config = dict(
    noise_aug=0.002,
    n_mels=64,
    hop_length=160,
    win_length=400,
    encoder_norm='rmsnorm',
    encoder_norm_position='pre',
    encoder_head_dim=48,
    encoder_num_experts=32,
    encoder_shared_expert=False,
    text_encoder_fused_qkv=False,
    text_encoder_inner_norm=False,
    residual_init='scaled_by_depth',
    max_steps=7000,
    final_lr_fraction=0.1,
)
Rows from block 6 of the text encoder of a small contrastive audio-text model, named by matrix and row number. Rows with one number belong to one neuron. Each number is 500 + 25 x the weight over its row's rms, rounded and kept within 0 to 999. All counts start at 0. Numbers have three digits each.
Before each neuron's rows are labels from the 100 texts, of 14976, where the neuron reaches its highest value: "tokens" is the input token at the peak. Only what is clearly more common there than usual is listed. The data: notes from a synthesiser with random patches.
# fc1: MLP up (text_encoder.blocks.6.mlp.fc1.weight, 384x192), inputs 0-191
# fc2: MLP down (text_encoder.blocks.6.mlp.fc2.weight, 192x384, transposed), outputs 0-191

tokens: "closing"; "saws"
fc1.42:476462548463491476507474488525491459475497517485512502491513512478479473454483471504518449453510530481494513494505501525498527501508499509508474496484524467489535473490530528528510519470540518519470510528492498477473499497482480506497510499457467517486504481509528532460481467469529502440444501512524463498558509519486542501511530534481468535554523519488475552491486471518509511513511521510473501507488481515485524472471514488490476513524469495493463460489500481555500526523504509536485520548524476479543516518498489534518462518527529494444486492514546524539472519486559515487
fc2.42:531491490475493523515503506479498496491506474518460490487487440460551493489491492504487505495521499567522501536505506536491513476487512525506475510523510487514514471575540460488444480488422490592486503508489489505442424483508508473496500508500540500474460478503523533484493495490500516493491505523495478472484530496496488491487484492508507505482510509501531468469538498504492541524435505470501496467483506510487491499487559517508489493511525505472525498480502487492473523506510506519470529519517486497513520530532455531542526498511533506551507482493535501507478511490489437504

tokens: "pluck"; "closing"; "wobble"
fc1.323:478469518468524480465495457498467458470544487508507509451527535514499469475512477524533467495459497463514487481483503494483539517510483526483494533468487480447508479506493516521512499480509526496491526524528479474455486513496461543485486493500460524508502508489521509464512488498519512457483516534509460493542513536483547487494519565504475501515534532501485539508486475489501521467516491514488542522484447492473481459463478480469475514487492531493476507519515484547544512499493521489516533532549496464549532487473499515487499510534542480468486522500533532536479534484545480488
fc2.323:508470518501475513535458506496481496494498495508485540511463469443550486488478466499478506503547482526506507520485481519512468482502498517496483521539520493588486485533532468488437484463437501524469517472516508521455449506489522515517531493491529494483477471493481511504508453512535499522476513465486485458490504507551497501526499472510514525506481486482510478497523477519534512545452490480474487494476512543521523534466562530536507476493528501478513483507502500465496513518501488556481473492514483510503478529537475516530531493488519539503494514518522482533454512481513467494

tokens: "tremolo"
fc1.18:478479514466503460462477470523472478472535524522497500482509519517480454474525458515532468505486453489522488453514510526517536531506457530474478510481500505445514484501487534532489485477524520497490540501525507494458514507527468536489476515487466527521499476502495483454502500485489496467499489522541471516544493539503545490483522535514449506532536509483530506512478523464516499479514469495477521533521450491449484477485473476455462502480483522518477514514494478543534491524481518499549501524512522492551494509472502511486500537510517489472511535532530542548491527474531487510
fc2.18:456475502499484476546497437523508479460492495519520517496466521471517466455514494514514488490488479467514508491471503463513531516521453487508465514496484493522465499493489539493473510494510525479473550486522517481502490547474527525562518513462485493543484443527460478492501481514529458515519490486535464469521508537537563444545499523520486537511504507473493516510498508464494513507484478493465538502518486506518504513502510499532510461482498500485478515523531529496516494520512454519510471467481478502534496493482501506503524519529540541444499488493507512472499561478555510516

tokens: "pluck"
fc1.338:487478520457519474480502519517505491472508525494513483457501550521467479458535493546494480488469477459551490478471518504521553523505480500468480515464490508452485499476507555517527518504548530529486546542498484481475485536518479537510484483477457497497472504481511457480527507491493507473516509524520496500537512514475537478463500507473506528552531493528501529503479507466509516508514490499480533533523449497485494481472450491504501546507482476489455497495508482529532497504490517474474531529493469496532535515496476483476466525516525467432509487498507543533481548486533498506
fc2.338:485500483502509524466464458490476491478536506542464526506503520502500482466515465507562495496482479498498499490488475487478517528524451510478515500510500505490483525475437486516509502471508518477475531449498484508521482516421471554510464495510480482535505514497488475531479509537508494500553524501508479493497494558556539483501470510542504443458479482510504499533483488494504485523510483530500504497514515507511502517511531474495467485423502513504469536556511473502530508492472493505526493483511507506545484475478537533466533504511514555528494518514468550491477529486516522494

tokens: "echo"; "resonance"
fc1.97:501488508450528498457494490513497451456522493525508478456520524502474477466521494517538471472450495463534495495475528505495544515491491513476478512465504485447520486488488496523520508496527516485499522524499474462477510529466460524477482488505471535516489504491536501484501502485496516464509511508523480480545518539451536460456520547490488489526536489526506531485472484496475517486505498550509539510492465504476493458477484455484463533502490467461468486484506467531522546477487536482484556520540482473552547491495492516469492523530541503487501503502516542520502532483518494488
fc2.97:468474498532486511528478500491494521537469552470481560544526461473476496483477495498488494506525512537481506482515475503512453457506511497501476529537520520556496468506526481477445509465465487540455543479518511482536423490506517511515541503492505495459506486513476496516513457500530498497469489481503501554475503530527501524540473498503500537495517506462481502502490474496540490544504496504477498509490544536527542544475511483511504473504471505509487531520491511473505486522477478558485452477474521501489459531521504518531484480469480507528483508506491476495442524489511516501

tokens: "closing"
fc1.335:475461529477518489484472479527475446457519515523517496489510526484458461466485465511542452477478509442510513490489498498485540532511481503492494517473518477477522478457501532532484529470545531520473513512522506476475512536479481527498499504483466525508508486476521512466502461483520493462467516504508465488554506527480560482501544537487472536547513495492482522504471467510509500512534500515471511520481456508486506458474493462482472504507475489477463467503513486541525520503477509512482514509544485477548513510491510526489476515525527493456490524522523531535468526491560508486
fc2.335:498483502507489505526467502506501467459505489508494504505489457464536468455475482509487464502503490531501523507501493497497510488522520504492463520511526493556499498541542477498456473478460493597484527504491499499469421520471522496526529499472518492496494444480495517494522455497514488509491488518511468441502503516511517515509507500496480536523505514487506470473512490524515523530451469480474515464505501519517509506493577486540521509512527484462501498511524497459491528532517499546473504507515478484520506535545492500515548512498557525486487493517518496514454536491531447504

tokens: "closing"
fc1.202:457471515502514493479476509536509473459515519541545507472539509496454478468506489542502471495470486457505499463490526493489525501533524495494462532473534490475486505456506503538503516506530525465489543496511484458503467552486468531505527472469433522518506474503493479512537463501528510465514480531516489512530479553492532496490508555471504517550535483503452497511445488499523477509528471543493547502500495518509526483488498456508508501511470477463472514499499496495524530516493507532505507469509481472548505524533491518453481507504532491451506507504491521495491535503530479494
fc2.202:514550530489492493494504468523491489483516459547482507442518526496528501540534512494527525521477490503459475500480505460492513473506527470483527479453494470477461498482479453513491468526555491525534443498533507511490545551489508508513507491519448483503516519507517487525533551536495530506480489515504517496490506455478504489485504510482493479455490519516484484484487522524487509445490512490493490492490487528519510491503512505570516530506506529471537477503506509508492481483517488444508514495508466485502538449471512463479520476561521526542491506464489488481558488483447483518

tokens: "pluck"
fc1.61:472479507445525481469494493511487483471518518511509502466504547508484474457514478551531475472476486458537493487476514519505546516491470507469481526454506481466520487459478537521545530488551537474477543536518481482481492524490468533498484480490471533520483493495507479472511491474521507459509513508524480490539520532491535474471518522466488523531528490513492551511479488474499506504508503515480534555490449510488507461467475493465466525496477475478455486484504480530538517495477507499489523526520484486536520508484487523489453515516530494446504515520526540525482538476546508488
fc2.61:492499472523515528479456459490493496486506502538461534528505473458486476459498487478559487499482497478488509495498469476468512517509465495484510511516524503529508522506451456509447504483497503483482531448499481489525490536455483536524478494504499486534517486506489484542482486511513487487532518512503501478478489581549535477509479494535479476480490477507513469524499533503507500535504481518511502534501496533513502538505541455511460470433503500479491537538518480457512487493474480519509484464521513508547477478491532534485536501500510550555504532527456536490468529495506497488

tokens: "pluck"
fc1.180:476471500469525486471482479508482474468517521522508498482496543502477485442492485515532465474478504470533516496475511501483540523491472513460492517477498485473523490450475529514507535477567527476467541513513464485485499540467467531487487476503464538520476504491519485468495467480510491470496513493514485500544517540500544473472522521474477522529505480506502551513477474498502507520508513513489514533490457509495499474471480497483450510490489479488431484506525480523540515477480503502474532526546492475541508504487495531482475516506534522455505530544508546528471537480561519494
fc2.180:478475451504528506494479465480498472492503516538478540542516491483496479448485511497534451504496519485483510473497452464461497529495478497495505550511520493527499490517469466489510501457465498470480532481513472469533439516520480538523516498505496523506528471500471526525480457494511477492512493543493490490481483572533534499526479536500458516482499535478486518516474528507505496508499482527523536526509537502530506502503531453487485475482476498500501546560551511453544501512505482533518485477523516471538459489493535517486508509484515501499490511513470495497464552515525450505

tokens: "echo"
fc1.245:496487517482510459513501473520507471488485522531533462497526504482460459460494471470530478445517473475509531493530523513527553523482454460524465477472513512457539490510481542525507550510529515484477523527503535486492523509497504508509489538478487502551487456522496516448480479467500459464503482504532503473518487547507545468518533509490459493526512501461496516494515496479489537497517503522497518542502443504457491473503475486464474477480496498473459500472502520538497488515488503497502494470508523521549502525490532548520479525497501510444486519528515530528505501487545519499
fc2.245:508506439514503517487488473466474495497493508496496482535508476480466476463507485497573452489487495470509499504534490514475532540486447515482497502491490526519540501480462528521469508484536490538463555511481474492503469517444490492484448523532527504508511480474526514481466520486471491464530517475521490503504498564518538499479495500540477485497495474496523487480516474484497492528548516516537497492515494511459481489520501448498495464469496494538457522530517470511520505468464510528498518487504545493559501490487536556502520501494527518501480509489502555508471529494525551500

tokens: "tremolo"
fc1.222:489476537459509482471477487522459475472543533486458527488506520527448480504507463516532464523465482469503478478481482496525506495533494545450522516504519491461482480464511501506475463472537505551488529490526503489478525486519484535496493487491459511492534520486520481477551512516500516484468501510533472529546521500493539508489518531508476510534542505502533505505468532492518518478517485486477488501513478506471512487486479462446456545503457513528472476511497472520527524503451511506503501571519483455517514477476514486485517509507522488506510525512522529567464510465527513506
fc2.222:495472501493481489553495464497503484461487510518501504513467499460504470461497486505515466490534486479520505528493497494523509519507456495493469523514497505548473469503507515477467499469484495456470542513523517489488509526518536507553516545489529513531485429498488507454469475520518450511500486455525451434519516530543546466533540499519491520540489494459516506477526496493487512520465495477468499533505483511486497518498542513493495466492520480490482504515525522489512492504503460539498486475515498487550491506501510519552530514509538520441472495508524500504475528465563480526

tokens: "closing"
fc1.296:502482517457534524480488518489500473498489510497511483494521485483439505469479502529497477478465528427529510516489497510475502500497521505512483527502532512475526489493533498516490533488514522529480520516481463445494483507457448505470512455489485528476481512495542516507497481483523535443520522517485510484543511538460530449482514547487519524555537476519502520491486487513505481525522517548523531494474511508515483483466502442478510512516461456494445514484511462507512559488480520528447545513532498491536538512515502542482503495512515474477491483491502512513467511517504507461
fc2.296:491512489504468486524507511515523510489482510520501508506503452498514487503513514511475446526555488486512486493546535524519489482500521530486469519488501529508493490525524488480470500516453444497482510524518520495473484480527563462518537536498520541505511438492483523445482487490468474496450451514520490490470477502501481504503526506485473508536517497445505497438500504498503489520468492482490489510516475510483535487533540484487506491536512465496519483489490534479477517512514520551526476515502539466519471557561476489530488501461503478510467507523540475526501509463504454558

tokens: "closing"
fc1.268:452487548491508468499489474550513454484493500492539507444514521489467469469509486522511480488471502441494503467490533477498535487510506467502465514442513477493493492465513526532519513506536527493488519535515501454507509526486474514524523484443452518503500478533512495486512490486530519464480477507518486515527494522465542499510531544457478534530526521493446541506452456504497496486535492543484539532490465517512516479485489472515495516524455477457470503480502512532516518513506499500496505502495484479528534508507489522475473501545539471450464501499526501505503535501540489481
fc2.268:524540496529486525489492494504477542529488483502480511504493513479519506524499484459545554493526502573461493515495494492503506477467501454495533455484496507548507524499440467501472490515514493548490478483506513537528514503504505499493457484520522462534516538515520474529502532517496518525494519474491548502443503488516485538499461461497504471421450493526488468521520484502492486492506525500508454502476539539492507516506484538524498505469527516485530512489474485494482457484484487470487505478497488526472505480478536524499503476520474560553506523509478514490521467493462537476

tokens: "closing"
fc1.197:514493526456513503482466468490469441475537478542484508465545495507463462493490463495536488483450510449488510507493481506473511519524507518508506513473545472454490471514517479547522493472509522529518491509511497477453477520473455526489500504507480489485507495484529523489499493511517526459486523554507474477543519524476532471504540534514499525519518522525506514495499528528518488482506494524480521515483454474494475479477492467456487533501478514492462505520516452529506505495500527486476533539547458481557546479477522511495495496547543476473527496487526513541490493503514457472
fc2.197:494497491525471505537491524505503534509486520484486548512490477496528513520505502510468479531547478510509480496505523518525454471501519526474476526517492536558476493533524476471482501500400454475472529489521515511498445484558562503523536512497526521502500470494469488496517481508494481527479469488496498494453485502532464504507483475499506502509505484458503493476503501486526482534465477484476478524496523516510544525510531500498525485506524475499539509510486531450497515512491494553504459489484520489481448547558484472521501479458493482530493513513519460510477511471507456531

tokens: "pluck"
fc1.46:489476511465525488467478499509489475468515509514519490477506521504475485448499488518513469481494494472534503483478520519488539513486491512463496521465517495461522478476484528528536531492534525480489546538507464487469481555495495529497494491498470534519485485478517480476505460478508503458496521532525479520535530545489534464461519509472479538545530470523491546501485522489524486526518504511501528562502462503475497474466467478464464529515487464476434471503511478522536504480485524501448534507525472476536522501498484498484458511512527492462504517528519543537488528492546497496
fc2.46:454499490526509499491465445505500478493530485484469543511461521501540481477522495511538493516456502525495496464470478468485497497527492500491494520501487487538477517501456494509506497493471507503488549463508481497538480500441474556533500466493478493509526510516474482569504500520533505514542493488508489487454482547530531476510451503509473476458499526509485517546474480491493545511496466511501515502503508530542518512506532461552481477461498504489526545559512498481536507516503470509541477497502502505524477480484504501461531505524522537533454506498470516462473556498504513491